From a checkpoint of a small contrastive image-text model: batches of 256.
Rows from block 7 of the text encoder of a small contrastive image-text model, named by matrix and row number. Rows with one number belong to one neuron. Each number is 128 + 32 x the weight over its row's rms, rounded and kept within 0 to 255. All counts start at 0. Numbers have three digits each.
After each neuron's rows are labels from the 100 texts, of 14848, where the neuron reaches its highest value: "fires on" is the input token at the peak. Only what is clearly more common there than usual is listed. The data: pictures of board games with random positions, seen at a slant. In brackets: how many of the 100, against the usual share in percent.
# fc1: MLP up (text_encoder.blocks.7.mlp.fc1.weight, 512x256), inputs 128-191
# fc2: MLP down (text_encoder.blocks.7.mlp.fc2.weight, 256x512, transposed), outputs 128-191

fc1.37:152188116151154076153117119123133150122139107138125097117132119154125157148076131111134078124156108123135190121103134021117121120153113107146140102128162067123124162111089156138107170119095078
fc2.37:132080158084103130093134088121122107162126194163132122150110152094119127153140107149139113106133110084158144088142102190137102133102137104075118168118081219171096128149143125112152102117057167
fires on: "black" (60 vs 3.2); "5" (25 vs 4.3); "yellow" (11 vs 1.1)

fc1.66:034141136135155089099130139097181104157113104139173058112106123142111094123093131110166095097131151107181125140122118133207098141127145147109114110151159165090130137100085181200192178114075078
fc2.66:129158134147158121138208102130177133083118125096102120204155126118118151099124085101131134115164084142157110126152112062083165074147087132104123168141086115129122098100062128069151094131189162
fires on: "15" (34 vs 0.2); "<end>" (20 vs 6.5); "16" (17 vs 0.2); "17" (10 vs 0.2)

fc1.180:079120134180116116196117159117151062150154132148166156138144133096132106068119132153140088098116114140205134125169159159107135085142107206183133119137145104071086167126107080104160146125149101
fc2.180:122095100110142128108126127150103147115112063147090105140104132150160171092184122134112079162143106142113177123118112095223149077118184116167069131130138158123181150176121162093162126117171190
fires on: "0" (41 vs 0.6); "19" (34 vs 0.1); "20" (25 vs 0.1)

fc1.233:165149088167121127127149120107119099153108140117149150173110116085125127146091140178136145091105140163137124149101070136095090077099105086092145083110170143116203145140076146143139132165136108
fc2.233:130189160137160147162163140152155164092103107106118095099224136152088122158094099087121156140124119094100130162163130105134117159146120138161091153124136129137066149132148115094172096149182174
fires on: "crosses" (100 vs 2.2)

fc1.187:160126143156121061071100171155101120161099147111126132135113127182162145120176159075130134122117135180107155151085044117127125126209109136092101124130102091122092155158160184151138162116163133
fc2.187:054133100147128098152196108113141109066175093153136133133110098131132174172152069181103121113104151062084143142091209051129176135119131041189137135155059106114181080169152110125089125143092138
fires on: "3" (52 vs 3.5); "15" (21 vs 0.2); "16" (9 vs 0.2)

fc1.120:119078112144131147160155166100151103072199086169093090138142154064132120157095088100146104096073175151157128110137067101089154140126144166110118121171117127178127140156136132072145127146118154
fc2.120:092165114125107144122062144136170134119046129139102151071152153122080102145177192163131164131153113091188152113176201131165156158109161122124154129168089096111106111078166125178099076122138105
fires on: "red" (82 vs 2.1); "yellow" (7 vs 1.1)

fc1.127:115125148160162092107112142127098145158052122104146179079079169122107090090175105093129181067169170132118140122067164144080142109093127137155136145174124166140103175114180145125114126189153084
fc2.127:142105102094116139125126135097158139175159116171114108204173144101145186141088106134143061142103117164089118087162122092143076182168068095068141157145087100093169105127116121167112121121136140
fires on: "19" (34 vs 0.1); "20" (31 vs 0.1); "21" (21 vs 0.1); "23" (10 vs 0.1)

fc1.442:108121092145133065199116145132122118180219125144140133148139148126116154112122103156153128085161153150100147113109105117187139090130121175095103105151136131147140160112123133037178127143190092
fc2.442:117159118142168142126172154115112124068108126136121120132172124117123109138129122103137108144115123128118123191140076111113147159124155044123129163103138108100162151131033101087119094134152126
fires on: "2" (100 vs 1.4)

fc1.450:191118111096163091156121147114123108186092154154183134084115109150152102044088144073114163132134161115118150136087128170146126160175134155077125104129078186159103121130145137092156145145093151
fc2.450:120161143095098161134145131157086082032153122127150169130082124101161074136181085175172102140131129127097090116110180063148112112095109103224120187112183083143148131135142177157057116175151094
fires on: "black" (48 vs 3.2); "8" (25 vs 1.7); "9" (15 vs 0.6); "10" (12 vs 0.5)

fc1.277:146099197120141128127146151152108136138148114163098119185130144116090096136077143146115146130100153161056106134122105113092147147142117177131127134085125101119126115061130088132134149195174090
fc2.277:180203171043128134109107101090146170077115145119088146159108130076105223138171136073116060165142129093157121060117128181072121056165123096128100123159161155154152117125139158131136144115119175
fires on: "," (69 vs 12.9); "<end>" (26 vs 6.5)

fc1.464:111113114109146158130148175147132154121124090131187135067192135143079158121096138132154167174148135166117147124091127161104166137113121063142103116164091129082156106146124116105090160154121118
fc2.464:168113129171128110101066145128070154139093110117073134214076094114111131120134142056115149124082136073094088161160105125146181131159165139113113163100131114187103152132113123171119057084100111
fires on: "3" (52 vs 3.5); "<end>" (32 vs 6.5); "black" (8 vs 3.2)

fc1.327:136115092113131122126122146134124129108053058117127127155158107095137187131078137116087125110113142127176152118144134175151088076116118088121109150181158148093101100215120065172204102104131145
fc2.327:102113134159099102086128148124098128144196104167083126136124166169125106129143096117170164141151145149102115087111101117158130144139145064116073123134110183138111119143173137089151131136134091
fires on: "," (78 vs 12.9); "19" (10 vs 0.1)

fc1.363:109142120113157124124113128120133094149165097086077115173110169081100166133103110137122127123164124130057177151178148157112101129079199146053121077193147099158166147162146182132163147151097196
fc2.363:179168178131122078132139090129119111059167132125141093061144104167125109150068135119161127120130148137149130104047168118130145150113155088107084123096131092055059126125108086184109097152175097
fires on: "crosses" (100 vs 2.2)

fc1.427:174092121094140082102135107072108104172144113115122083115119097127099121161049114133171103170130151073111133141105140137144135153108094106128139159096077134143086121074170158179103125124140180
fc2.427:157157150144117119190175138153190118109063118099119105105179136135133146174141107122164100123121187141140123091187139105163113139108097116108098113179052126064150171173095192125106102143073147
fires on: "5" (100 vs 4.3)

fc1.181:110122146119122114125079123114174070100139158102158094172111134101138100145135149143135133084186130129084187147110127147156113119203170131140131139123158120119144126122141150124123144116096162
fc2.181:128089119118125154104126127175097102153107142118103154113146178134125103120112173138110122166093088135099050116170089133200126104102108146106100078129138146127112155106117154080183118135187115
fires on: "0" (100 vs 0.6)

fc1.170:086151110118147091099133089112138150162112136078129117068107121103100131060136104150165156132162112123152149081165112227070127177156063069109187116111128137161156204135109101102131142122158100
fc2.170:097162123146151120116099142109152127138123148142136134098149119138159105177088147079145070128081163158058051140121140124139129061134096150156131151131133143136084089118127149102096160131132140
fires on: "white" (55 vs 3.2); "blue" (21 vs 1.1); "<end>" (18 vs 6.5)

fc1.19:129085096183141129116123120133054163086116141157150098152128082075131169147079133183057086140123143168142094092102186111109158109078155154101104162131132094103101138174126149157158041176102100
fc2.19:133092124102145133106089138111156097130102084111097122147173127177094163134123118145135063154157121155115173112132100217064147143158123091156173133062103134142120155168129178172210120079226165
fires on: "16" (24 vs 0.2); "19" (16 vs 0.1); "21" (12 vs 0.1); "17" (11 vs 0.2)

fc1.489:149170105062117125131138113149120126185141079143091112131109094094130136125136109121174138144120093144081099130130090101153130132152167072100138121074148138140167187085088163098111178137149127
fc2.489:075094120193106151141126130071091116056168106157090129107114123150087130122158123124123185110098106201109134178148099146091121127136143143221172164183106104124068059111134086140162132141161105
fires on: "10" (45 vs 0.5); "8" (27 vs 1.7); "9" (21 vs 0.6); "7" (7 vs 1.8)

fc1.175:115134099057126164109096125088135103056142106175119145100105118116139181114107113142134165108114161173111094163141124104126193157137144102094110119071082095134097204192168168070111102176130162
fc2.175:145138152200090151182158131122087170113126176106148144149133136125151108167187176091103078134144112129138083152133084157133091090075124114196202188193144168107139078107143087148152079065120108
fires on: "2" (100 vs 1.4)

fc1.55:110147132178156126062151126137125091112099138149085164128143141091125136131162143109187137109129151138105127127139148082166116101139116146180156129105102098075208084158123145133194111182121137
fc2.55:156107173081127149166135097148156088088107175133111134149066125147131125164138091169069086128126117147115117131199092157086108161126115150123131139113132116130096177104114149177090117123132146
fires on: "white" (39 vs 3.2); "<end>" (36 vs 6.5); "red" (25 vs 2.1)

fc1.419:106090149091090110144157147118141138168122153159071120181131119111105153098114189136120094151125126131173139080164140120134081134113172190140148168128132172149148144088177119162146131130101089
fc2.419:123159097107171162133110129143134155077154138117118087097128127108154094142113066147141108089114125121118102124138095167142116133118118135159083140153089147096119181113079160102112138114128113
fires on: "yellow" (41 vs 1.1); "<end>" (36 vs 6.5)

fc1.45:131153117132162115112120118155068112109107066129147086128133096191114141144111105119142070163158120164146184141109173095146122117140094176121128138082153092126143150146078181147113122169164118
fc2.45:098103156136069146192151179132101106051128086144116153094118125162116127165150127192150113150105191147145118157166080150135143158128169126168141205120126071144136057108102105086155164102175151
fires on: "2" (45 vs 1.4); "<end>" (23 vs 6.5); "13" (20 vs 0.4); "12" (10 vs 0.4)

fc1.52:161104149132196171057106125148101066069059105173132124153151103122134160144090167082176148180191116117138155113141120144181128159122143136180101145113177113101122105110135117136174166144134132
fc2.52:186132095186141141167152149139068096168134066084137130116146185108161139078132084136127164090140135108167134193094093170160140096176173116112150073158149120054082102133139105174123103139096049
fires on: "<end>" (91 vs 6.5); "white" (9 vs 3.2)

fc1.231:116149116111167114163115064187098100155132176153130146119141083095133133082098158109166139107139104136160115191151110095150102188149108125102126094120139127140110134154112151148140180142139175
fc2.231:154123120162118126087090100191139177127126099090158115133075123187075099142156124135100135090159097148153149150129116156118143120098140178114129128184134190151092127166126100130122114109101118
fires on: "<end>" (75 vs 6.5); "4" (16 vs 2.2)

fc1.287:159143085116113100153091140120147100147119144143111088120103144205144140159092097202132105100146143187126126092122128150137172098162117126157125111143155164142106166162135128154088171130082129
fc2.287:089119141092167183129130135108212114121168109161080161084187119067115125092130117099133161116115183089071220114217154114118175113118131100123114117178050082145111141092116160157146136151097150
fires on: "yellow" (79 vs 1.1); "<end>" (21 vs 6.5)

fc1.249:114145131113116128065092124137197093101124126145092092121066136113097113144110132092180106169117162104140135136118077190142132148125098080140109105107108166077125127132120115160166145162151135
fc2.249:093083121109138177178151123114098101114115172115184141126157160130154063095138140156125123099139107217117105165192150094135105146110065145128137113160131105109163137128121157123053133080142122
fires on: "," (67 vs 12.9); "yellow" (20 vs 1.1); "<end>" (13 vs 6.5)

fc1.409:144153122133068095084111133143105134159187115125061126168130074169090136099157134146153121132191139134111075148131096177124156133105078152191137142071136182149114146085133093136182134100112137
fc2.409:107150152136104110136157172147136153091074143117197143089156145115094106155143108160175112177082170116131173163152100073140088127119137148130106123165228081116130116164168093137063134164083116
fires on: "2" (55 vs 1.4); "1" (24 vs 1.2); "3" (15 vs 3.5)

fc1.397:105059118123137163144167120147126114081110157129089117128134163068154177112095134155176109130119195097142109181109125138110057166158104118115122122135154150095151142116157111063167177161168192
fc2.397:125119179139131169144081144160130105120172144100173107170075092181105033130108135118132117095095075154099154105179126097127165158112079111122128110181144138133096160136113161124157110113145123
fires on: "black" (33 vs 3.2); "yellow" (27 vs 1.1); "<end>" (15 vs 6.5); "24" (10 vs 0)

fc1.142:097082127123128083134132061188080172114171159104085138110174092125115148093154114154070166116114101172161138089153159138121087123171108167149178122128162159155135137113145120163137143144126150
fc2.142:130136091095113188102124206132170086113100097084166090164097156070138100164155174116156105141147150145171154141114107101161114162088170121125111159168103165106123151143115097129074141096132146
fires on: "26" (41 vs 0); "28" (23 vs 0); "27" (15 vs 0); "8" (7 vs 1.7)

fc1.28:053067104087104060153104115158101146131068116119118139105188171104139104161106094092124145194157127144104102176094128162116166072171126105146124102177074126125144118109124146134166144128172142
fc2.28:176066163186111133133146141104121176141168160105156162160092194139116146108089100140123096125102060076162172079129141123132125177145169219151150141094170127122075111145153197173149144090086126
fires on: "black" (58 vs 3.2); "," (37 vs 12.9)

fc1.2:129134138084102059089141179153076102096157114185128125181158108089078148125139117126053097147188060108162119175150117067084147151137149142098162139173144124144186117097124141132138162143114191
fc2.2:152134156128122111156179106066126144175114120062169109091087151172128123109119082090154100046133125142142095093091180164144137145096107105179156082131117161166125151098123200101108158110106167
fires on: "10" (51 vs 0.5); "<end>" (32 vs 6.5); "9" (17 vs 0.6)

fc1.374:138128109148147093123150107114130151138113106129144117124131164180107129148111079152127093136117164131106200144180114140162134139129158099063106102114093124146119143113151174099161126208143134
fc2.374:182151119118159154125144095084207130102115097162087093122075099115184187118050139154194182173155167137166069069097117170116113144156089170168177126154114182144145135113123111103100114115127162
fires on: "white" (53 vs 3.2); "<end>" (47 vs 6.5)

fc1.324:154142085142066116068078113112079098138170084113160093074121134179153171124094146124165198176102150131133095099167113168162120062186129102121147111118174109097147156106155117086083142150160171
fc2.324:130190161141186078159100090150110131206054144086150124076135067116126109145109157051172180166057171114163138083111136107106119176172123138134157094187124103164164091100131165161082109148131096
fires on: "7" (31 vs 1.8); "<end>" (31 vs 6.5); "6" (16 vs 5.1); "white" (11 vs 3.2)

fc1.448:131177090073179139108104144191120125169118109108099130076135102132122108154061115126181184135103170184118117060119146101138132137095123113138147119140137132136134078107123173116125122228087163
fc2.448:123183095163139085096100122023154057143141200122127097115149182067204144149172130132119136107172173118110087090139117159131127100208116153105104108054068128152163180082112119138084131142167101
fires on: "5" (28 vs 4.3); "<end>" (27 vs 6.5); "red" (21 vs 2.1)

fc1.288:109176116094119080092100135163143133077210121117116159146136147172167037053147170138161096128067124135118180153155143082185125075165122121122126093105125105137092089102128134099165179073122123
fc2.288:098165122185170092114133077196119146180092131140127110104147110094077088139062109119090171096122133130155122170092069164099175129155097104165181114124182129116143126159061113146146116115162138
fires on: "white" (38 vs 3.2); "<end>" (31 vs 6.5); "yellow" (12 vs 1.1)

fc1.318:118119129138153166142076078127162109141147169065132158082195081086074189117104087139122067169076087116163133125119107158086097103153152142091119095134175116142122128089175158142166123125127092
fc2.318:162166096160144130146161169067113175131085140152134114207096160090174125142140109117114145120203187156162132150082156114155106138148116130151169172095088220148109089056089119063106167135125124
fires on: "6" (100 vs 5.1)

fc1.196:163072123143149136146100106146132147122143189161185131194186113122093206120091108173076127085103118163135157151128159101155106193118108147145132126083097142127157150130192166120109191083090190
fc2.196:126137136149169050110148136125178109139112091121172115109081099165128138132122179147144118147109110095102146128117126126125139152142101096131123080169163175095112092163103127180138094131123075
fires on: "3" (58 vs 3.5); "<end>" (42 vs 6.5)

fc1.200:150149128156112132153092122155081091099155141149167128240179145159107183152157104100133076142050197070097080145108107127103112134110087091143122118082086106134151095051129079098090191108123094
fc2.200:141154112127145092106144151092177127126125099034141128083135078177164134179122105136117148152147135124145108244109168116102136099110095087157160087177118107110165103145091150160115105184057150
fires on: "2" (100 vs 1.4)

fc1.274:177141104089085052121176090090087122153180149093077158121146121137147135180118152120135104167111117161102130081105079111134110128137155113124201151118104110134067124176123176143119138067200124
fc2.274:177138106134135207159081140155142107095097112138172109176137172106176150128113091153128202110128113107112152146140193159157145109112115194129145161119167152143106189104157174070115160129067116
fires on: "yellow" (55 vs 1.1); "5" (25 vs 4.3); "<end>" (20 vs 6.5)

fc1.379:137092113091083145174093137141143134110092131111160123128079050103119166144155111135099137150117124175107160156154152135106098119116088107064142089158097146167131072123182061147110160148141080
fc2.379:138146182161132127120120160154105158191092131108129157075128140154190076127048170128176137123139142092079182108138129132159136123139187170174069154091147096074156165120088119138151097102136172
fires on: "red" (48 vs 2.1); "13" (24 vs 0.4); "<end>" (23 vs 6.5)

fc1.451:108154176118077100081178170142074164137230125121085130163113099044191188128129112158106092130096152094111100147146095149142134127131117099164113133068095170163133110108113141141131163137165164
fc2.451:119079108117230107120136113126145158122131143150110127136093083172179175160108093160124101092162169152190114055162065145102205106173111118133151132164126126081077156127137166164147108104023173
fires on: "," (53 vs 12.9); "5" (19 vs 4.3); "<end>" (14 vs 6.5); "red" (11 vs 2.1)

fc1.375:098141152147115056107117154165138139111137122127113121098146132098100117091094184148082076150124128133113143101095103201056127163122171156069132173179106099076188142179098124206114125128127139
fc2.375:142142126167162079146085170158102107182148121125134089176127148131104112146131139131118095136122144166227077126127095072163127066097123162108161114130132160130076129110114140101123146086078091
fires on: "12" (31 vs 0.4); "13" (21 vs 0.4); "14" (15 vs 0.3); "8" (11 vs 1.7)

fc1.91:178112146096146091146066144144091153104148156146124089172241110114087170148097191122120146202188124103134104102101115090166162172141092099100114120136153100115135213105091129110082158119087107
fc2.91:085195085199110114145171149155135095112147133093178134038069144155135115132134095087131216232082112154177129134092095124098144138162151123140105091178100161174124085128137124135147103132160105
fires on: "3" (86 vs 3.5)

fc1.257:137156182111157113140107106141059105061214141100139137141168163091123111129110135100109110140083120133101104101141108089128080122156120185089097111053159130117118148152114104131186165110112092
fc2.257:106125103111168113123152178133151121125104143094171106162101060139126161103150119122147142131182114173165152142153144168093105185100119134137189129149100093102188118127166131118152160184142144
fires on: "2" (90 vs 1.4)

fc1.79:086083123085151106149139120181134136137128174140134098061105188089109125106096121129228130113072129114117143154100132111123114182140128151138144109125136172144110170136179123100121150109102159
fc2.79:078099109128148154077139097088092141102167135087145151150171135147214120110140188104082083126176144125097106115136069119114153131098106078195102094121124107099063113121092179147157130112158215
fires on: "white" (56 vs 3.2); "<end>" (34 vs 6.5); "18" (9 vs 0.1)

fc1.441:088048133122115107180081103088107065136139137148122143174116131070146129123125176128171176116161166163181117075139146178118127166143119156144076134068106113139153217114149118165156179152056122
fc2.441:239185197134103118124155117146062161108128090157203099126132111135089158098151143130068090150107117105122136198098161148118121125125177133095132125173141128070135137135142154109107087163087161
fires on: "<end>" (41 vs 6.5); "," (29 vs 12.9); "0" (19 vs 0.6); "1" (11 vs 1.2)

fc1.482:093101085111123081103073073150163152119166113136136122123095107115087115108099102139136124135084127159129046122138138090070123124155125100126117100166130156091126118134158110113188170089113132
fc2.482:144209148092130162201162149083112107165126111103144140164126172069150130175110154118116148191112123085136168150152122129094142153103146142082151170135143131087136115128130149106041090115080063
fires on: "6" (69 vs 5.1); "5" (31 vs 4.3)

fc1.385:097160127101102163128147119092123134083097145134111118145192130110117157130157105121124147096132084126109172136129131097131114103102083107117135118201154120181123163121142119139210125171100135
fc2.385:166101121148176097163139154150152176176143112115118119151102164117150101168084077185090124146122126141081142127132138087122118099180133212128194153108071120110176120144135133124101158156087081
fires on: "<end>" (100 vs 6.5)

fc1.350:073174126153116081131079114124132130133098163131163176134102114160132163119137089164095139087040109103167148178153096155158142093133106166142216149164143179131142138162153099166155101091119162
fc2.350:178139164139136093102114105178127163073220086142146151140107113111131137130121099179179162156125070122116098113090155203060115124154124082087073099174126144119135120162173169085192143171143139
fires on: "black" (90 vs 3.2)

fc1.205:176140099143142111135075152107121122176192173159142144121188123105071131144066160122091115110113106167166093031176173089092155150151129140165113130154200096137104157133164149151129137113127158
fc2.205:095118098094190143110159155190137094091159111085046143167149142111197100118088165138060191127125130147080076160167127139137146126124082159114076139102102151148126107132076099147161151106163093
fires on: "26" (26 vs 0); "<end>" (19 vs 6.5); "27" (10 vs 0); "24" (8 vs 0)

fc1.11:146166136175168069096207168175133122111151169134153147125166091138119135092095092151137106109144182122138091094158159099130124137122150094101165093122085076156097046125179105186147095118130099
fc2.11:141143141090166144097107099117151142169133084133150076102149152094178174188146105093127021181175087107147120138155077193137133153125128126100057082180167174136158175083104092098104072137120101
fires on: "5" (51 vs 4.3); "," (49 vs 12.9)

fc1.417:119124139146071174135111144114102089141103100129146101163130107106088153126106156145089122095140049082094125090091141112041116148124131085162090121137161047116109091088136140198128125111110105
fc2.417:121149149174105159124073106201106136132142185155131112112138136123155060149131125092152163157152164191135117135175143101095109166177140174108107123124122116165085201132076124094131153138131144
fires on: "11" (42 vs 0.4); "12" (24 vs 0.4); "<end>" (20 vs 6.5); "noughts" (14 vs 2.2)

fc1.351:163117112074208135115083151168151132142082132147178157128106096130062150174157138140153157143095149125110105099176120112155137144104059120146108115097091169131136149105146120140108124162103135
fc2.351:089160147134072118138131117126134147133091110120080133134158121096159073107174095090133110141179108139199128194119157113159123130102156119153127176143109141082146077107133073128099152105114152
fires on: "2" (99 vs 1.4)

fc1.461:137141114129148095060118136128123139128119175112085165142131106160122177166149172116158120130204154185144149119166122128103184063120161108106104161082151094085086145120110107163125143109077196
fc2.461:172081131111087179145106123124158138164126105185159116131089146178137142129138097155164178115113134116131137096117062193170105124123160106098150166123163158208093072126133093156142138136148111
fires on: "black" (62 vs 3.2); "," (37 vs 12.9)

fc1.77:107108136135151149081123178144083173162132135085082118173097105130152125104114143203178199122148103149086138122128093065105140148163116113069101062151097105117084124148184153125112114119123108
fc2.77:170112096108172111176080081134150110151101168127107080141132097115085099050166170062084088169086188158160106130125138176107143079134141083125143178094151084110135135128078095142099162091208124
fires on: "19" (42 vs 0.1); "20" (12 vs 0.1); "21" (11 vs 0.1); "17" (11 vs 0.2)

fc1.295:161084153075125115175152154114054080113098166154096123172135150173127137171170155081126110137168079107074121141149129123198168108115191132118161121071114089179164155154105120126132166162116114
fc2.295:099180188104148146119099104094157156089176128150131094098124081097114135100107075134119065161116072119161083090166126102126120118119126122182122105203112191157086096116121105169126155085106139
fires on: "noughts" (67 vs 2.2); "<end>" (33 vs 6.5)

fc1.503:086167106125135112138101127145117148089123120068196124164127093150140097088113139098136128142112135189159119174142163136229156109153106183141133160103137181126115077133130125111155119107094099
fc2.503:126115154102154104129178108092107146117144121179149111091161186129129087118180155195163057146127180155123128110104115155116109145076129133118135049105166108125147178175089076190147121135160109
fires on: "white" (40 vs 3.2); "8" (14 vs 1.7); "15" (9 vs 0.2); "yellow" (7 vs 1.1)

fc1.0:124128037163095135109084147160192114060152120199124134203051132096111159092098157117173134145067125106166101118110106129143123179111134143122110129165151148123140121106123086123142103125130148
fc2.0:186114135142159135173171110126128119187086106107145124114172080169151136166158095122099104107102131171127110176157163098145152099132138050126109105120149157175158132126097116162103159125201144
fires on: "," (96 vs 12.9)

fc1.319:107181178114183082136121116140108093149077180103077137092101103145123146137183140114160135137118074164181141130118141104113080185125106092081124093124102072154123150108157146152114089162155121
fc2.319:144150118130129137189082139078120099135173115111095107126136133139102122150082107134157111167131090082125119103143112198089186141149182140151111179099176102091095156200116147159129137121075103
fires on: "yellow" (88 vs 1.1)

fc1.282:144157107165187081119165123079145123120162071128091088130151089151116099147090149135131125048163116059120087128141134113117098123174109106162118139161116154107145152079159136160093160176121103
fc2.282:185084150080112102141134132206136110142121111124107085085138159127057159107140102172048120220104170124119105117136111180063155133144167137128142084167125135156131133122145118167125113126110093
fires on: "16" (21 vs 0.2); "2" (21 vs 1.4); "15" (16 vs 0.2); "14" (14 vs 0.3)

fc1.54:121090075096160185104120127122138116164149112155140129111117141114145165099121159123085145147108111146123124100098116050136170126096095127176085164125108170073075131114129202042204103121126140
fc2.54:128145143145123143104112151132090103106172177121129100132158051148142147119103114095116088112138149104153195116096087169138154121134100133130133104109148186214151114136087125099133116078166161
fires on: "19" (44 vs 0.1); "20" (31 vs 0.1); "21" (25 vs 0.1)

fc1.347:075111129104158145122148143192128100090096077127213110126069124081149145086069095123162150145131132096115125113132108193179190177191052133166155161122176088108169110162060124162137152178107125
fc2.347:102152116096092099159089077113109137152197091132055085133118187145104106076158116121105088088092094122135156141106156174151087118103179090094068135100117129107117133127108112153106176096165121
fires on: "11" (40 vs 0.4); "12" (20 vs 0.4); "13" (19 vs 0.4); "14" (18 vs 0.3)

fc1.469:113118141140153089105164110124090125125146106131091084171138192140102147132072132167071163100131105106125117107169171140109143143157121168095115163166149138093121126118116077129116145152117157
fc2.469:118134125170134082144119164143115160080111161130127151148116047147129177129110128130147166162167123146137168089109115143127160160112129096097121105112110127140099068123160138202185166089127120
fires on: "19" (35 vs 0.1); "20" (25 vs 0.1); "21" (22 vs 0.1)

fc1.136:191155151080162128082142162127103064114138154139081078121131113154065116143052141170088134075107144179113072066178143132177182133145119094124036143082158130109165138133137110142070143142134171
fc2.136:170135108131158112168107138127125131147151083084176181163115175135176166138167139138107073180140121094179130146093103132141101113093092120116179106142104158150100171120122121114198136115146086
fires on: "12" (24 vs 0.4); "11" (23 vs 0.4); "13" (15 vs 0.4); "14" (14 vs 0.3)

fc1.53:136144158134149099123101109186096107165146163094143154161179136164121178131071099097120127135210141180148103122166161141131083074094092102138139189156094146105116127091136083102067154116134084
fc2.53:099112078124118149131091110122171170152169120095156138131091105095126115135189128126118159168150128128150089153143093142192152116148187132085180114156096149102157131091174146112132118031112150
fires on: "7" (81 vs 1.8); "6" (12 vs 5.1); "8" (7 vs 1.7)

fc1.463:098152098162120115140129141128143072116113145102188164096136140119090170141130131119100112135094137154129092158126102141114151087156080137111163193143129106110112099159096141134184120192103169
fc2.463:166070162096158223100111118109055220195185127122119124167098155055066099170086139130177122171152130110087171091143161155131097140117153079129090112096078122174145119138146170121155124109099152
fires on: "black" (72 vs 3.2); "<end>" (28 vs 6.5)

fc1.129:097135138089127102126128097107132185182148142129068127150110042180119062105153142167155133149100091160044142115156132105094153196134117149141185164178118166145079150129079194114146059070162152
fc2.129:079082086182111076176111139112144090147116146195134149096105205148112108126101132125100107137150211141154186103125122180099124108178105047102081130122143140100081141167131108141150151123036164
fires on: "5" (99 vs 4.3)

fc1.24:108097135153195078124133128086084155089083166087139133095118118150161125079115154170170179135138158137138208067158067099117120158100118129137105102125134151171159120142129128152091131107168112
fc2.24:127130159123120156100127127170122138119134129138145139182111159114093129069078152100082118130117134129148120183110183081132170105098203109103141177143154143113099141174106163106159130115136143
fires on: "30" (27 vs 0); "26" (14 vs 0); "27" (13 vs 0); "8" (12 vs 1.7)

fc1.269:092154110128139145102084157158147153096124159152218121151102194096118101159087099113138152099134118127121111122114156103151146122100089118114107118124127128156150123156128075091108089110100148
fc2.269:087156116063122077134148171113115142136141127168118151113122102144122045167110124138111089126118146074140162112129150117082143166125138119107072112125155108099070085098137131173096125112116124
fires on: "yellow" (95 vs 1.1)

fc1.337:079149080143167137181117154105118168082094118104127096147118103114070088150145118109112110051167139093151118122133080132100134107147132153101199141171099132109121179067121084085151113168148132
fc2.337:101157095155184135120110073130116128096123131176162070115126129051147099097163111105141161153142111133142095125139168142118082150148122117155127047162156110171151185136097111111121141123138125
fires on: "15" (67 vs 0.2); "14" (33 vs 0.3)

fc1.381:134094151175162111079085142124091130168125107139085107140159170108170161098132112102075072134157124089145117167137133120122114079071105166109101062129077132166081126077155182129120105143171120
fc2.381:103177139171118149098112083171116137127149104098163119151189120142125054089165089110112164099178134148119130175118098168144119148192147099095142091106154125098187144143191141114116123135137127
fires on: "11" (79 vs 0.4); "10" (13 vs 0.5)

fc1.261:157120159091136100152162187119164124223117158167170133085148081178112107045136148059192158135091115147165142082113084173153108160155103153114127125151104127146136175102160144073180113133192128
fc2.261:103130104138192140147119099118097130121115166091113143112088141086109123160123148163105114124144084180136129101141130134101106146180137100156144118105172163176103097086142122157114129127082132
fires on: "red" (43 vs 2.1); "<end>" (25 vs 6.5); "white" (21 vs 3.2)

fc1.95:059118144141078131111113136135167110154181081123185171077143123193156169093153093168097067142137146104146127154121095091114114105077149111102089161165080170107119061109135097086192114086111156
fc2.95:165144103112200119097118143107094082145093152119093115192187088122143084174108092114171156120163123112101100148174138184119181161131126157107175147139121058124211123131157105127106070166115119
fires on: "5" (31 vs 4.3); "white" (22 vs 3.2); "red" (12 vs 2.1); "black" (12 vs 3.2)

fc1.399:146133081116143124099126148111152069138089220139117126086121056130126155141131118128171099108099093171111155121151152166125132139101111131099144098076125188188159191087124165180103120169168147
fc2.399:156130168160145071106112169097124130142154126111158134186152159139143142069099145134169096146166152091141107116075119143105121111141142117138119175143156130123152134086130125108189154084107110
fires on: "white" (29 vs 3.2); "blue" (28 vs 1.1); "<end>" (20 vs 6.5); "black" (13 vs 3.2)

fc1.71:104073108156086150100118160086083131051167071072154129087091111087078176126118122154104141145109042156110123162138103098120174117115117085122135158160130078166120221167081144131131155085109113
fc2.71:139161148093112155061169139113110107117143126158109131135165149139096075122168209107115137123159166139073108137116193135157115157069123108193177169123144091143139123073141176151093082179140208
fires on: "3" (98 vs 3.5)

fc1.14:126126174146158110100170103161074113110076101183097136100183148134170160176147122091055125097149145116097108102096145119120115166069157140112102133105166100142119144112181192111165152138133142
fc2.14:141121123137141107154154137125162147127135179095115114149107080135132111180133110173188074142097134093097027104174107193137130143123131056135169141154086118115142100093139098135163140062157078
fires on: "noughts" (45 vs 2.2); "4" (27 vs 2.2); "<end>" (15 vs 6.5); "white" (8 vs 3.2)

fc1.164:105154138071116140122079111112119134117162127080123163151152064120091106166121123100136101139166136150134116116151138164107102169141151110168093086133138152143067172098110148173142107066116110
fc2.164:125088070152095111138151137149152160121084113212119150145118142123119187099167180094139124176126119090151168108164149140148151078095108158095126230188130128121146147138107092150117118124147128
fires on: "19" (44 vs 0.1); "21" (28 vs 0.1); "20" (28 vs 0.1)